From a checkpoint of a small contrastive image-text model.
Model: 5.12M parameters, encoder norm batchnorm, text encoder width 128, text encoder norm layernorm, text encoder activation gelu_tanh.
Training: soap at rate 0.0019, 6700 steps.
Data: trained on seven-segment displays showing three digits, 97500 training examples, 17.6 epochs.
Rows from block 3 of the image encoder of a small contrastive image-text model, named by matrix and row number. Rows with one number belong to one channel. Each number is 128 + 32 x the weight over its row's rms, rounded and kept within 0 to 255. All counts start at 0. Numbers have three digits each.
After each channel's rows are labels from the 100 images, of 14848, where the channel reaches its highest value: "strongest on" is what is common among them. Only what is clearly more common there than usual is listed. The data: seven-segment displays showing three digits.
# p10: first pointwise conv (encoder.blocks.3.p1.0.weight, 160x160x1x1), inputs 0-159
# p20: second pointwise conv (encoder.blocks.3.p2.0.weight, 160x160x1x1, transposed), outputs 0-159

p10.124:124181149089165145151127124093070103134121097136174136126112104128105096111121162128155123099162122102111132115133170061141138167145117132145126131144217110104107106208133200161155144125162124127102143103076092080094098089136092078156145156096144162152112107065146136119148142145093134136120143150147100125135124097134206153156091126200113076144074117133113078148077117125128208055126204151145080093064155085092093175125092138168119123102114121148087123101158075065114137143151167
p20.124:159117082108080130108106174088162096133135150167194135139113119152145112172119107181092168124144126130144119084135142122121142205154138163142103067127073105079144055093081128128130111112100118111154155160145184110101148141083126134170108098163153174191162115158120147080093143108123140158123053133154118136114115115116203145070156153127143160179121055125186094099133104117133091092123148132062108148068132076166114109166126189176164100168108081099133130130128113172127170111202153
strongest on: the digit 6; the digit 8; white glow; first digit: 6

p10.75:126099119096068109108098085137093123132097069143099135101082167107213085112085064146154115102090106123110093090149103094117062094141156086129076111124139090126108166106092120088145092129141146086191085085150084182156113122171113135101092116146108160134119102072154110120109127094126160102073117113128103120126161089117081107115148096087066109177072088150113117085075112133051120164089082109116159103080102072129115083128117123117099142111137144174141112155121060079069141150104136
p20.75:199146112116094106113089052202089131153111087077187146110139070150135129169144150187093140146117140130111101085112109076084123147177110127069105100172113119107069089156157117133146143155117134126124164132174116102183155142122182160164126149110098160106132124136097102139094097173121113174190142143162127144090175153162121173127117138152070148120119149127112101134170112060147135092188080144127179126109174097120197136100177161167161117170174123148151160169150180056124105145156129
strongest on: the digit 5; third digit: 5; second digit: 5

p10.32:099165129138134124150147126153122138144134149114164137122114144079190141094159154160134103152168070130095089178080102126111148175135157206203119151068176132118122150156087140124077139113171114136108146086142166173236117086143132105145141113144113150164078107099156119194130155087219116100146184112163142108129123113141066120130110092085102110160129105122114153106095072100151100077176154101106101136163111154076120126108101119095165125149125109124155163193142085130148178134202160
p20.32:165199184155109121092110127165099173130181119146139145135091050126115138136156125173136181162076122200095091177080136197091148139156142120089165116149142149123147127145133127145129140144129126139129075112159143201122133153062158145096172125127118169114119160116124141200156076109095122112188125159183142171069112171101092159118118093140043124147159159158096180132135125155155140081144127130207076101114179149101138139078171137123110113129119170173119093162090170130151143150135151
strongest on: the digit 5; dark on pale; third digit: 5; first digit: 5

p10.145:142124057130121111145144075112106155149146110129137094123074143103112201158096148121118099165137095206086123095120082170106064202162084106112126091113133111095103102121104096131138135067154086103153133116157085116067137152101084100087160105037120091122136102123094104099119104187098116114089166117123101129167141109148111101126084081134137168130196138100148115096152137094138201095161130087133172154155098154167180168117157190150119111082147109195082123120099156140133086104087131
p20.145:150151117107121093067111153108134099107116161187075096074125148162162119139121100110162117080142106070160156130145075134161192087162113068123114130130166153119061158073158126164107199144139097090153100140081137104061190089161129124143124148119120115132102051088098138127164114123139105138131165106150132109102110087106111114137124195125047094110142124185095118155113137156103126118107093134125097079170127065098061108042140118150174094112111132079129122143160090150086135106159174
strongest on: the digit 4; white glow; second digit: 4

p10.141:211126164166138125126092175102128176165107134129207162105090164208141172173179155100125097113168143196133140124112159143190152181158106135094134172134125137152082153167099144092133095089150110088133139148138127177167136120157127172132208129103137134124125147182169163110147095132161149143164168105101124119162140084123107114126132184100189165150088149125163159150102093114098081136122169134164116192078127116129195100197130149129193157150144129112106149172164122149137108078127154
p20.141:116090126114085143118126148142169100165062140141179087169098100071105118162129130107126130151225053183121122085110121165119107099179158105143091109141112109122134097147139099149096132149131102116141102118061131155138100130103133132136108086064132095109096130109166124133093075099134112148130129113081138038101106057104160029128150142102089109103096110115137146110129093069127117064137135170126199138066109083143157103128085084119127096087104113118095075067135153131109109144165085
strongest on: the digit 7; dark on pale; first digit: 7

p10.5:157154182076119142112122130089085114093146099121134098123121054142110093133105101144083184116107142153134092121126135100200136110125098142099102150087089102109129098156139113130146144110119166156055131114140149107126102112080161113072076184162196102185171067113096136190142140141114195113142145137188165112123093161143122106166074145075110104124123147120126107191139172136133179153153102169124088138162075201125115123177138095142163114143152154109157150104222155181122108122101186
p20.5:088176132146123138139119107161152147188150098089117123180121101151187187176121168033141099130122160136163107157184156131145084126174144121179120154157113143109167089153179142101137131150152144148128192133130073135140151095147082106136135129116134137156146126115148110116134125046112194134126117137100141100124169131111148150130156148170110155118161180094176147098114135123122129124136187173192114126193174100133088124139073158038090127082199121154148171092106053134140137067132169
strongest on: dark on pale; the digit 9; third digit: 9; first digit: 9

p10.99:185117090097115163144069089069103148109166070126187101113131077099144118099101117081051183126114120124077111148076150102142203132070107130148084078122107129062121145137133185112104112158124148093093104136058116130103075136109148122171098099116155094124163123145106125117104140096082157135096156128149146100162072133178167153117066106139080052132127085148146112135148126097123185131180068126134101093100107139116106153102150069125125090115051114115132088089164139151110116147113151
p20.99:104123149114176187139150165128108195172120151121133118116131171162136135139149129108109122139096160130147111147161112124116094144183049129134153112158099170147138136110158118077151151109121074168128165077097109133084179083159120155151138133111159084130095136131160110127143157056100140112178152153128152101139175160154198153143152159120130057159159173112172096107088117160167132106120090147140129144162186110081121147167083136146119180111205093145102202164035108183095094127072173
strongest on: the digit 4; white glow; second digit: 4; third digit: 1

p10.149:125119125162081165117204129188124122124091142171129125138095131124091151122171103170182102175126123147128122170075180150114106183099150163168119156107111103112103124081149120066144056125166136159143176120108159087114139161115102094175135133157135085136123136086164109117140095180137121125088056117154159106147166140195118121195133124125140113188096109094109101126105093142133102091073106134116120126134107124129131064115064230104145136129146211136104132105156122092148176117219127
p20.149:154114132130123130138170206130137133137118162125203100134152157176118106160101126110127120129145111058193121135117108064134100103125079134135129188188180135132126133109115150124083089162089124164075136141101111101142188153172169160136134092129126147156075185098124130111094166121136113067108123119111190117177118090094098122147105125205123067149075053095135091069099143108159136150088100149054137123101106123139135118135167084112120152183160111138125060127110164097124168123103206
strongest on: the digit 8; dark on pale; third digit: 8; second digit: 6

p10.112:089138111177091139074155111138119073144125152120134095144088123098114098113097105190174118210118113170126131200100168121104077142137126118190116146125130093168088098100134105114117089099113098159167135164136186134115144144118123141177100223114115167117161074063121127122107102144131075124120073135113124147153125110087127070179114130182146100148107141212134129102075143133206157082122113089156132191120118142136127110122077205090123097071156139127137149122104160065124160148134119
p20.112:136140147104152165128166123101119103106055127061185107132170101098192136160162190138109133127052115107123163170108121151088136115141088143159131146111128159112144177114107121149165135115145116130163136086104178101085165068102083099103150125120107168150093111144086176117087120079095120101129088098167184097121112040157102148114058084200115104111163107139164124159189089139191098097110120175112167147167121151138099140119135127123079135119134118110123144128121100187065196124081161
strongest on: decimal point; the digit 4; second digit: 4

p10.135:213101129109105101132108171076116082142109094142189118129111097202109112125114091107097144072110155122146194136138187120206149107120112123107082112199105130154166116115153103146181111130084097083096116152156113122128090122106130151124109118072115113104116150170117144141151104115122219154114101150076154142194057125150098121112149159125112157089127113126134147168149083104117096177077093171204091114102101162164129155148160073126152093138117164120119154133203134193094104137117129
p20.135:098092175146135150101134153101080119099133180147153068114145140147098177142106085164122119110093091105137150155151098159067134072181107109139208174086143105082109155139096093154130144114115145180122068095136170115094181082142158147092128161136163153113111154139138129155126100160095101142075171131030123136180140144111088161121062097155054149142122165171148140130141103129150077108148109129075116117166123132105093117085139176205108124105070152079103106163095115184129128124146173
strongest on: the digit 7; dark on pale; second digit: 7

p10.97:100112065142102112117085061186128098110116106101188163085112120081160104146128092154073120097124168098162103124107158052084109081157106100144105165144172111154076106106138108102133158102119111080153134134131065125088110098121073144156181096167107134148110128115109129083101079090141138092129091111143089119148178100113122096121092060142101119167080137130147143088099109131100156121121155140077139124084081083111119102060140144062166136138110122153091114220087062162094162129153084
p20.97:054089079180234164193124165122105146127112108105077107063068124132102149080085076128128126131192130157113156200143065109151115154097149115149136090144102154100168074105101178101110189086128133092146116152112128118159149127119085134120105137132120093102186069122103173113165147117169077156126111150154147137153105111112149083107176187133148122130143110170117104096151114157155105102139130133142152138103115120127159122167158075109206108138151113105130117100116123111115032122174141
strongest on: the digit 5; dark on pale; second digit: 5; third digit: 5

p10.22:117181142088144107159110127108133084119139109142161118165130088077147075114140144155130105165144114064112108167091134098078136077115042133131176133116142129086092128147162087135082123106125088183097159138104147106105137126097115114120134125091115118159061137153109112133157115119096120088160076227132106120085088160121140107136076129110175115101186091147199131135156100129205093076124190120132100116121078088076102086127121075078121094093127119126185094117122146114161124198126063
p20.22:107187108108146096174142132129173071077080084130184137130173142080163102125112151107128100118108082146114188139185128107080108151075085119148200130089112137143115193133093119110132137141187106187068166180117101134101079100070087091099199066196154155148109130101158134118118104125088122089116112173137119122132153134146106123140139158094098107176145054104129112119130097137120114128133104197134124185122120174106154104134138123167148104117074100097118145147071110165115117126092058
strongest on: decimal point; the digit 4; second digit: 4; third digit: 4

p10.3:128108091075123096115135082162121099086154102118177117126121162129255106093120108119098113099115137127118121118183100169136058084095213141119112136140118138099131153134120100108101169092123105138085087110140156198195123136107112151105097137095129109128152134124168166165126116099130171161120112182145106119118110125110120093104072107099096097129168136201165119123187138096135112124122109105132168092159116116097065109076211075116127151118097177188162146167128146118089141142093129
p20.3:171184136172150210139182113183102141149196135109097183131125083125171148124161134097124132153124127146117173145135116108117128114150102096103109139101142207117208090155128189165131144102179132143161105101135117140111154166139089162175103147125105133153180136145180157084159146111139111092159030088161140155088154168131163123148128088153121131100167088088088107133136155131163109147161138109179049112141161186058153148102121141169143121142117132164151129157146166145125113199069143
strongest on: decimal point; the digit 4; second digit: 4; third digit: 4

p10.54:145100113167114134139108130232155168137077117125158152134135153095127127066124133201143069118090102108168144149129107124178117119147138114114114135126100096113115137154104138107084124103092095118094186141117134163103103076103120119227133060106101132150065106173140128121103105067130124094153149116141135145167190110142082104079097154141107132089102095099091114130129084109151100112161129112140073106124105133101225145162115159109192092092078122140117144237162089107102138153102145
p20.54:099151127172140159147162105182079092177180098083119175122169060097117138122123121145124156108116131134129097092134104143144118134109154129091141094097074124175195131169099151149081105156200196120180135130174132145091129163122084150134141156114100144082196119144181143129109098126162122085241188120154126169121159168118108111201151145105130124143149120096123168170136101155086092104178110107133138108113129108120152141113165172176101134135090052115121110139160132119098066190135157
strongest on: the digit 5; dark on pale; third digit: 5; second digit: 5

p10.19:117121107085121220126145082104075106057116070110123156064054102140110090117147093160155117123114072179104113162129209124071122129129124122119102139121088060125109109079214079107134089125161096116128094115126077079089131095084095111110112072124123097110117084092150086121129105150079127151100101143104106116126060102152124113133123103133112111124095084083086099111165107068117107123114111146112154094155119064107092114099121159127088080092140177123087116136112144107074108095146097
p20.19:126114144164149079164090147125105132164121159117151150125110099110132189121104102124192175112136092117114144141081105126146159109133150174149134148122185113135090180062082150173098168115118149124119169064126163253119160140173092144159118202091106050117107098156089141101146083106149131155124162089138094084142133116117090171114097126170112126155096147101117103137135116149135175119126101169097093107142120112138162214094109120176191091175109141106158136160105119218139145136112160
strongest on: dark on pale; third digit: 3

p10.105:146154165102103099134134161195133109132118104069111097192110139132170074075113110139141109131162171080164159158170132082152148126088134095162097152112152155130083147122116105164080150105100076096095187135129136123064098146077088115136039095121128096145130113119117144081142105096164117112110114139163124106169142174091146143099110081073075117098097134092144151154090143125140060106095146111152071092145107113117088125174108088134179082122148090112196149185132060112107201121146086
p20.105:152106116119171127156148154136128110148062175168164145106110129111199086122128113045074100142166119124097106153129132063156146160127092113090095126131188115114118107132095099111147151085072140137161215158073089127131138068130105167131096154131173110196163092151161126159105149104076175128090094122122141126135115121136139122132088142100146115115072103141138114105137129034137139123101141095101118123071059074132122141152048073121138101201138065132144175138128135130115092135079099
strongest on: the digit 5; dark on pale; third digit: 5; second digit: 5

p10.37:125080131170120088071148109123191115105139172129092164147139099078096136146158114094097116093071130155198141103118089110124102125154201214124134146155133160133157106129168125148134110088076191168158182097140129119124108120105087112209194099122094085118139147097210100122137126177165122106095091092133183139172139142151069116163134091119088080073144144114164168125152118107134128115086140151141152119126181149116124108115193129187137068156114174119162092098133118140093117150155090
p20.37:112107092123146114118130070121109108142118117138143101111182155138100084088113113113096134126145144103151104145192139122126121043123139136150169108191077141106206126102137090083122066125098129056099148084174132122115111125136134114118109153128103143140172166140120119084097168135162122205120115104153091117119084144109139173115106068140062115121073103114189111100125106126152170177143150086141101122203134126130140144145126182071158218139149142117078074060106116042134113177107141
strongest on: the digit 0; third digit: 0

p10.89:159115121105115155155076124089071155157104065102130079116165114103145221166101108106143105068109081115142101140142143132160193128073089121116104125109150114109109161080151153142082110186127105114122130143107133080057081136090134109124135138102093128099108096097074105087134136099094137111059195089092107066144062110136131145100071061118096147144107087058107109096137078059103153165192123129110138052125118152094151168120124122140116101108094120130108082130116126128139118089129138
p20.89:092130164158104169101106044144122107131136044182131117121115126052109147044131089143083144132098115113097082121146212120146114214133116099155134147119089141150117140157106151140136124148085137135109144186144130164183099111083154105158121088133169151082158141112179099132158111144075076121158097164151104139097168115126140141128163087092200164199163112093095159097115142138147128077141123114159099152095149133084100098083108089099133121191142129139144100100114107126144141142040121
strongest on: white glow

p10.128:072145079127125131106153162131160109139126139160108115100098098143131076102152196109107109166178070059104088126081135119155098165096086182113137134099124096176132099156096136102084112107077132151153167080107130148117136110114152120130182100109128103161092077112078098122068121131164087140121080121130190073139110131130091088120084087135190162098130055080116114099102090083152126111098222113126086100124070144088121088079085129107075125138123084087089114123078093123147106107153107
p20.128:109078098108154133099098099156104077104141088110179139098119169078141184126128118092141123098149146060163114136112123123069116126133097156147126151090146154189207138124123114089123133123095159119069114117093128089187116134117110094118114099167155114110140149131097171094094154156164160145152113106136112078163157099172117064184151113095087140127074173057159118141085126137080097146073103148111107120091128081183068132100058129095063151123115134054106160154155087178152140174089140
strongest on: the digit 8; dark on pale; second digit: 8; third digit: 8

p10.109:121121131163125129163145104237179128069170173061147114187135093052154094102085183198077109112100172094180075158160116135108144155091106101157091170088195085183118117129080132107137143118148093143137157082170124132090122148081132144154143118123087100156139137124085147088119127134117077076154159109177119091121209156113120139114152113107132162144124152112086093131100142164150131125131180094155105123136121103138147073130105133119155111145103074095094150160121119151079183139141095
p20.109:166121112136090139107123092179087103145119143147226129151183115137102130156125085140090146147116128124140164105151111148151127119131131149070131061080137178178181172120123151184159128109142131107083066095090130123110167150102133101117183139155130094156160143164138126130109108056150100126166078163143126118132130111144166138165065124125123146189178106096129138188086104112146143095228110149160074153155166108154146167111159106150086142099146050200142092157147145155125160195103129
strongest on: the digit 5; dark on pale; second digit: 5; third digit: 5

p10.6:084129107102137251161123086153126126098162092088174126100109100101091108100126129153109131070124138170093144103103149110120153149122072126114106129152126099135121164105119119129130164159175103100099132136161079088045128108151095110107078100164133116126156085080108176116119118146097125167109135140111104138088198144142107135133083133159148047138102145105105093171164117103020114100153134116128140175170139033113099127122139156184134107116138087177086198092156161129136102092135138
p20.6:066134125170073079136189139094151132165115131130125086138175104163188198126132148107155111134165135137120098152123157166137072183086127145147068117152124119116162086108129108052151138134130087127166104140149182099146189194081129112170118049137134150147149122130095159134180152118103144112199168075170146124070128123152138132117163186121149117105155128115131125077100152207163080123143151158120164123102172193132098110170133143120138137090084157137109163140144198078130159115136094
strongest on: the digit 4; white glow; second digit: 4; third digit: 4

p10.13:113090159116102168151160129111131151155106096117132174089101146111123049110163104142105147182097093103160143120136086098156045122099128126124102113106129074110184130109134085087134102079108220156189133092143083132127141098132115094097187082076131146140131080099168116132113154072101138126040114111110186102144079073123122145131131065071093057141098114102081097112137096091165138095144123152149099061101086128137111119153120105076112120123126135130147072144149118134055100113131110
p20.13:113084193149156115104131148118164120126136156112102074138103180078156130101113116133097134116136125105121065148107104124137102202131117140195131117144091093163107145151124106148102165136141113242115092118081197142107160143131126119143151110139112114084095155137119177214131111126133110127138099221102190172133128108142128099114092075121110176182180167153151172100109124122134099062140074137150115163081103164125123124112137125158168096053100132172041100089128137164133103116112138
strongest on: decimal point; first digit: 8

p10.17:107103103126165154102126111126150104094081172136096076172175078103102161094094189185138102167154105115120113106106109107133148101130119144107147120098162133120153125177108155148070088174074028161070116105090089048104158111128107077141101086078120170119104084088070061098097142158128110114108099151111164132087142147126136169118124082128124142119110092077148125095143152097147094088081192135122149113114186105159127129125119125128139125092161115096149096072105107128190100106128044
p20.17:064102113129149131080207105122132120170138060098150108154172113082073093165080167167149116098125106148116110071085176143149134115167149127151106135129166108167117151109072180107188177120143140136119090126186130162100141128103135127158096091131120108111162115096121201143123122169140104169124109106141073106192133083170105127124140144131131098165082176105136104056137175134189086142132121141163167136125112197156070108153144135125141095137108100094081083061104119114045135133113163
strongest on: white glow

p10.148:118133094147123111131080073093072107133146101101195096131084125149196116116131199096080101118160082147149096103121147166131118144103109122088132153125113139111102107176117114109089159110130096115097092109143180181156140115159129129124150108079118151117204086146104147124123114125149110108149100177145071099141097135117090097157070149109207166121183200162136115153125071088103103121140234098123166121137075094082107089083104080153132149094105074185133125119114194141125106092112139
p20.148:160111156140114117120077134100082086107087105130117122129156114112181118091105234129141121062115117099102145132133128132082079131149118133110207138077122114141124187112086089148108162161104058138147190122161162128145151150073114121063151108142164127121088112098161078149081099077044100145145140118216090134132100153139142169145093157122088133138125158148170134083156074137158077110148145141188134110110126121080142115125185099148124117146124111083146141127058114173070098160108144
strongest on: the digit 0; dark on pale; third digit: 0; first digit: 0

p10.61:151201111081166099114196128121101094156124149140115126142128140094093062111120194105066144106202171139117112114139070078116135121118072152064180127106145145136104079162073170148124129118088097132150133129109086111097129057162102126126127125116147113205134152169115136084161107157115111119069073093122100099161141132112138150100100111127096098093119132052115133114113090183128152115106146112103072159091150164090090134144119132153107158088109103135078064089079051179120134101137126
p20.61:125097055100129085121136143184139069136097106092194144131142137129137097150094159149107101093117085138073170168130115100163104127130089102149101089097122123214131167076085142134165211092113127146152087092114131083148109130134169159126132136131103106150119107152144134127074145144135112122141048141105112098089131153136189096168130143063099168168146085138104103140102139136085136105121116136166068168111109084143111120182107104123092147070087104072096060182108141137136047144078089
strongest on: the digit 8; the digit 6; dark on pale; third digit: 8

p10.69:167130083084199095156127115121081129144099105114119141138190132115151065135103149084020086136175100102139069199133117104144123116115194119158140106115129093101179148229161131105113103155094083142100121087100167149141133110180109096131118095099119125151130129124196126148063123108097164115174121163128115102168116121102118091133114143115119151102112141105073122114127130141122116107085221121121122165153157142097090061135119071085142164127088117092210126138168121105136149110114128
p20.69:146151122142211072164139131121120114103129167100126098117123144126157155075141197108092044099147133101111147166169070126078099132124096110165101134133114080150144122082159108128143116118159114118165146097133133114143166139062059142121145109139128119111135151130123096092142129106175128125167103133142209219138137144143143083138112107109111115133098076113135095161190127121134181090109169151149114147069096181119090124158188127195100132168092181121092065190166153127125068185099146
strongest on: the digit 6; white glow; third digit: 6; first digit: 6

p10.39:147191151062221119141150154102109121124182127130094106122102156105094123117091182098068159150160127151125113105154105099093116058131088127079154129126102169102066134201114142190121121120069079126069162163091104081101056097139103141092078105152169093140122122100103140160106114106169109140061113106165084098102082161117144117079075096116106126097119125113076151131120137106108163100133156157102092122163172119068091129113130153154140092120105107109136093117112156143098096063078127
p20.39:159093114148115084114146133169152113100148118140138059103107131127099148125176133105124080063135144111106163133153096119087064149147149152135121184072134110130106095086062107128162097131093165128133116145138106099088129110116091192099129157132125121156135122103103170114125238043137119113121103114094153110118122125140217154153108112122187108134142045139113148174124180163119109125123203123117116118124119107139149085180149098175047109158100111053099111166112146137120066159123082
strongest on: the digit 6; dark on pale; third digit: 6; first digit: 6

p10.120:115142129095167174137099098143122159099156116109155138115110117098129120100150142162102126087082100231127110101116143122123109131151098105101127129101113070144089109106091130158102063123123097085148129096101131118130080153143109153119080151180129100112214085121142142150144138138106113086159130125100090111153162099180176147150074165116132122151151246147153130198103171126126133111205082137094113178145102140141122122070133109171131137080138088101112188100122247111140129106146158
p20.120:173139121110150115114098178098098176130124164141086118088163127120102114122086134110123213047168126123085136132133103122145128115173117133110130076096182075129094134185072155166146157135143103111147162113123152133142101076071121165178155171174105159152125119158143066168079166166174097208072134127144079130170084157150087087082139160103092154150111108152142109105082128127136086134135115137155091148092092141118162140149108114184147117171070076107078097142122144159147052098103107
strongest on: the digit 4; third digit: 4; white glow; second digit: 4

p10.129:125141145122101134103083104183163111113128177050138102202127105101096091127078128223110085158141144113145104162058111148108137110086113117161113118103167137071070101154106148130104108104107102146098225140094172104091117142140165078115089126102081105131121133101107151130102113117116074093132113150141129109103176126068105091115136081091085104141135131121170157132108124123161063091108141064111084136165109077113113099137106134077185089074095112060181136132115158121125163165108097
p20.129:115103133089163144148123136094160166101095148147170168110058134117104162150124150181051168083158123098124142128160159057110107113135125091168106156102151090101144111130172217087104159122064131081139129143121100154187159153165201127166117178106102148129136101133153111163143136171120123143052073133138110077118160096122120150061124125138130192156088159149092133079111122137108089191112164108133154117114076092122108101150124148091138118155124103066143119096105130089146201066103155
strongest on: the digit 6; first digit: 6; third digit: 6; third digit: 5

p10.158:066100121089195140165154128098134093155145181062115158127128132113115109163111118108100090119064110143068120093024121067100119108095128134100143098102093140103113084120166076176079122127143122130107127126115096169190152133163087128121074101163088094097126123131177096219112166156093093112199170193116096094115131147114145160169089165102143122146140138090179114133117148156141074111170107114125137189151158080107110165106179090151110149084135110116121172108115126116159141124111102
p20.158:155147167156165121106150219175090111119139174154106084105140117062159121075164154143194087132101107112136169173200140134118180151093125138161177125147140101132169127213210175175195092115113057157147165164152148145174169128114141129085127137166140084097159142127133140172169070157121144079118095145193191156132136135119105097111112172108122116118120172128169154169123107146115129112137077110128164130082114135140142115124114121186133125085114109111125154097080156175154116129131112
strongest on: the digit 4; white glow; third digit: 4; second digit: 4

p10.66:074093075096130109075126103107144122142096145116121086095148149118164124110100101136124120075122178130160146129196086121167122068120109116134130127116131101165115115117123135099129132145101189123149131124172170190158131092228160176105054195114120136116141116105108157127139116090127160117125125140118113122107131096098106098135158074131129097200157109235091129090105188136067127221122109108135115164121199139146077104120112110138115193148113129105153093106073118150082149184105125
p20.66:138118093094107082101144209120113150196078120114113127153210184127130121122176109150168129106165086082147090124155126085104068140148079069132149080119115102144045134091138160100133131156129113145129156103153163128105124132162137121133108091092131146111133156109149090115129184122071129046084124088154162120122131108110101095110140216046111085182149110086141080111131138132147116067079152137167159134095114119125132140115089153129099168138168089105046139154101108119133172104125159
strongest on: decimal point; the digit 4; second digit: 4; third digit: 4

p10.44:112101083124105165111122113174149150122140133099142138112110050116125091104082093225122104119093144078190142168074116102163134075135135150144110122167148093211109145108108095115144117098124113101085149135191147125081056129130127149159133115140089141095150136211129134112165091093091125114146095139138094130155228121103119114161118119158128156204080151101180102125096160140121125142127125139119136127130125073163116151135121219109164149101188101091094102150141081100093160148184120
p20.44:118131120164092161084127153134114136152103148079207126168121133105138096187174069194104075136091136111093130097095096070113099079123136125147093156136131132163113181156179102110138132168091160137082159078144107139209148124203179098136110120113148092093119148120121110130075112118097146085123112114160139069127117099148088134125142111183135133147090134126104089052075145140122080094113084164071130124134126134120130132091111141213141124109101118104160147138113213114163179178067123
strongest on: the digit 5; dark on pale; third digit: 5; second digit: 5

p10.87:159143139109203129155094085103176177104119149173145122128114115162108142153127135110149131161150170188126129125130121158105089114155108115130142113140127106137103176194113152166128110148120124083122119112099145110076134180147184164168105200125159169154182112161136174161197117150100169129129156161108140137138121130087149114119160227128088172085112170116086126213131108151093136143185142091158115161143180141110181157121111076171106121086068107091158150106124151160153144145124233
p20.87:128086119137148169113102118143144117104135115161189192148138090148125188142129139204170169195114120129134117132099119109112121152164139140067199143112106155120175223146127088093137138144068163155097133106130133158119143123105157105110109104116130149150098182090118148125130110176074171107243124128185135135203081162136095215156152111131141106084133185133194153166155111118126158136078059134145109077133139164140141138100134131102124164160167138126138141153114154110144165136155145
strongest on: white glow; third digit: 4

p10.122:120156158158087167110201108197136099148144139181118068168186118130104098108096110167169126126105134130143175127101160164124137090169108149113137172155188118164186157156156161153109137117079155170136132174130149156074108163141147115183115147137150143153130111159056135108112115115130125152141087120197145220109185196115161161111122088194110086133172106141123104139224101128123155127078124126121107095180112143115145180140146205145139115115109146128112143136103159142103186157127095
p20.122:158203106147142181174147124102097093101091167153132147132107018156171154181116144140131179140143120165133209126128118195162121157186120131028087134074132144164160114158137106162155159150161146189161118113109137136122117126131118179129126149135103128134159154158118147124154116107155083136105124135167145179122130129146123197161161200170166160113212126132159145149212160146168163129170113117115101147132149174137160169132166144150152168126138158132125124100138137142155179175122135
strongest on: white glow; third digit: 2

p10.111:166109105089143116085108110131123074118118099098113117098101084061102136131144148125187114077137237084170093109191093117153135091128099111081126192108133076129117105140115105139194108132157113114119098113077080097096085082098119170111115129103151107148159101125091189101174115165108215093091113087120110121129121104128113120109123118149133105145134157138171112124107141153083131255121129125118080118105129172174105079124097115104091102162133112112161103113102135190113122098115183
p20.111:100138141148111162091117149154132199198170141154137087132100090126133128107156175065109141154122165147116079144083126143094122100148120151166071057168136175131143071156141170089141184072168142066146104127075118131170143115147154107158156118158130114100102110163143152111178151147103146146079081135102147099110180076120140184143143160126128109145125130149114174085116148068148120141110209187127105133056145122156131137091079128047114130083166131173128143076163116093064139102130131
strongest on: white glow

p10.118:129159085131056078069122078108112129132131093176114121130115111124139132166099085070081146120132140086093109110110123132108111209184105080099074186144113081070155110082115095133135088123091116136165143112117100111093140171100098117112185126165142113134110071145128113071143123189136106144132085096137128148150106060159181140129127178126121145173186101122128114148113116132143154092089133154111158075092076120175166215049158149164097134137150126116062097104102166104109175115137116
p20.118:132144182124099110062118073119105178138174092135087165121144161190124135143166113164145169128137158116127142089103134140109100071179087165112132162083158113172110177142139177104082125106139128149097113164155137107143106121144073114103137107147108098135139086158127119118157132130141088101128164095120131100115114123107114101172126157093155131072183110055160086162016126146171147169167077112147146122157210134109117168066085129117096131091182194155116184155170095136117169162077121
strongest on: the digit 6; dark on pale; first digit: 6; third digit: 6

p10.127:110162097104177136116164104090114151118105165207061146100112103081106099090158158158092177152143109156066104087089119144091122142187124058078079098086124099091159049135115129117118163102098195133200106091153065099089133123145098154106194152133136094160090057125119110058094134160100082093096092110142144131103089154105149140154120151115126108081145080102127123133095110132139147136097106136133136143110114086127128189108130124140123093160196140149159136071093131165132131127097086
p20.127:144118151075203099213163117136112089117094100102148108151125124142171112115120101071142109143117099166115142162057115127136155178071101117103102137157148107104134078131128160108185076169159136143178137154104117153107114126097138186126189151111133166139110158122147121100105170098110238157115163095161145142122128109090121133111129110130072123161084165126129168121118162094113128148113202121087134081042115143097136080150127204152165144203092135134152119148126180107132078178121123
strongest on: the digit 6; dark on pale; first digit: 6; third digit: 6

p10.74:088100136098111198104121064118163124067143106082167051100117089097088087071142140150092149105104114162157110170078156080094174118041054117136090134123109111175101118104099140107111075171153123130112176112138145074096090134099155079129129129137126145128172100104063119146065148146096109145109159139137104066106130135145126131159108086090141071161151131152149118111187176086132140100149146116066086103148100066121076118118099143143142076145143110122166111115120177111086101140163136
p20.74:171148131122118087135110136068164131130168103080059175161152148172173131130185111097121161146182144167036136100084122153123111132114110121067128143104120072085092112106114134127109126140159154141152098150165104146059097172136067141108141088142094143183126117177116151130098171077165126127120148139118145139108038163128090121093129146117126102136137115126092120106149130117124114132119151164115181107094141189189138141142182139119129118136115100134067131165172190061097093114138015
strongest on: the digit 4; third digit: 4; second digit: 4; white glow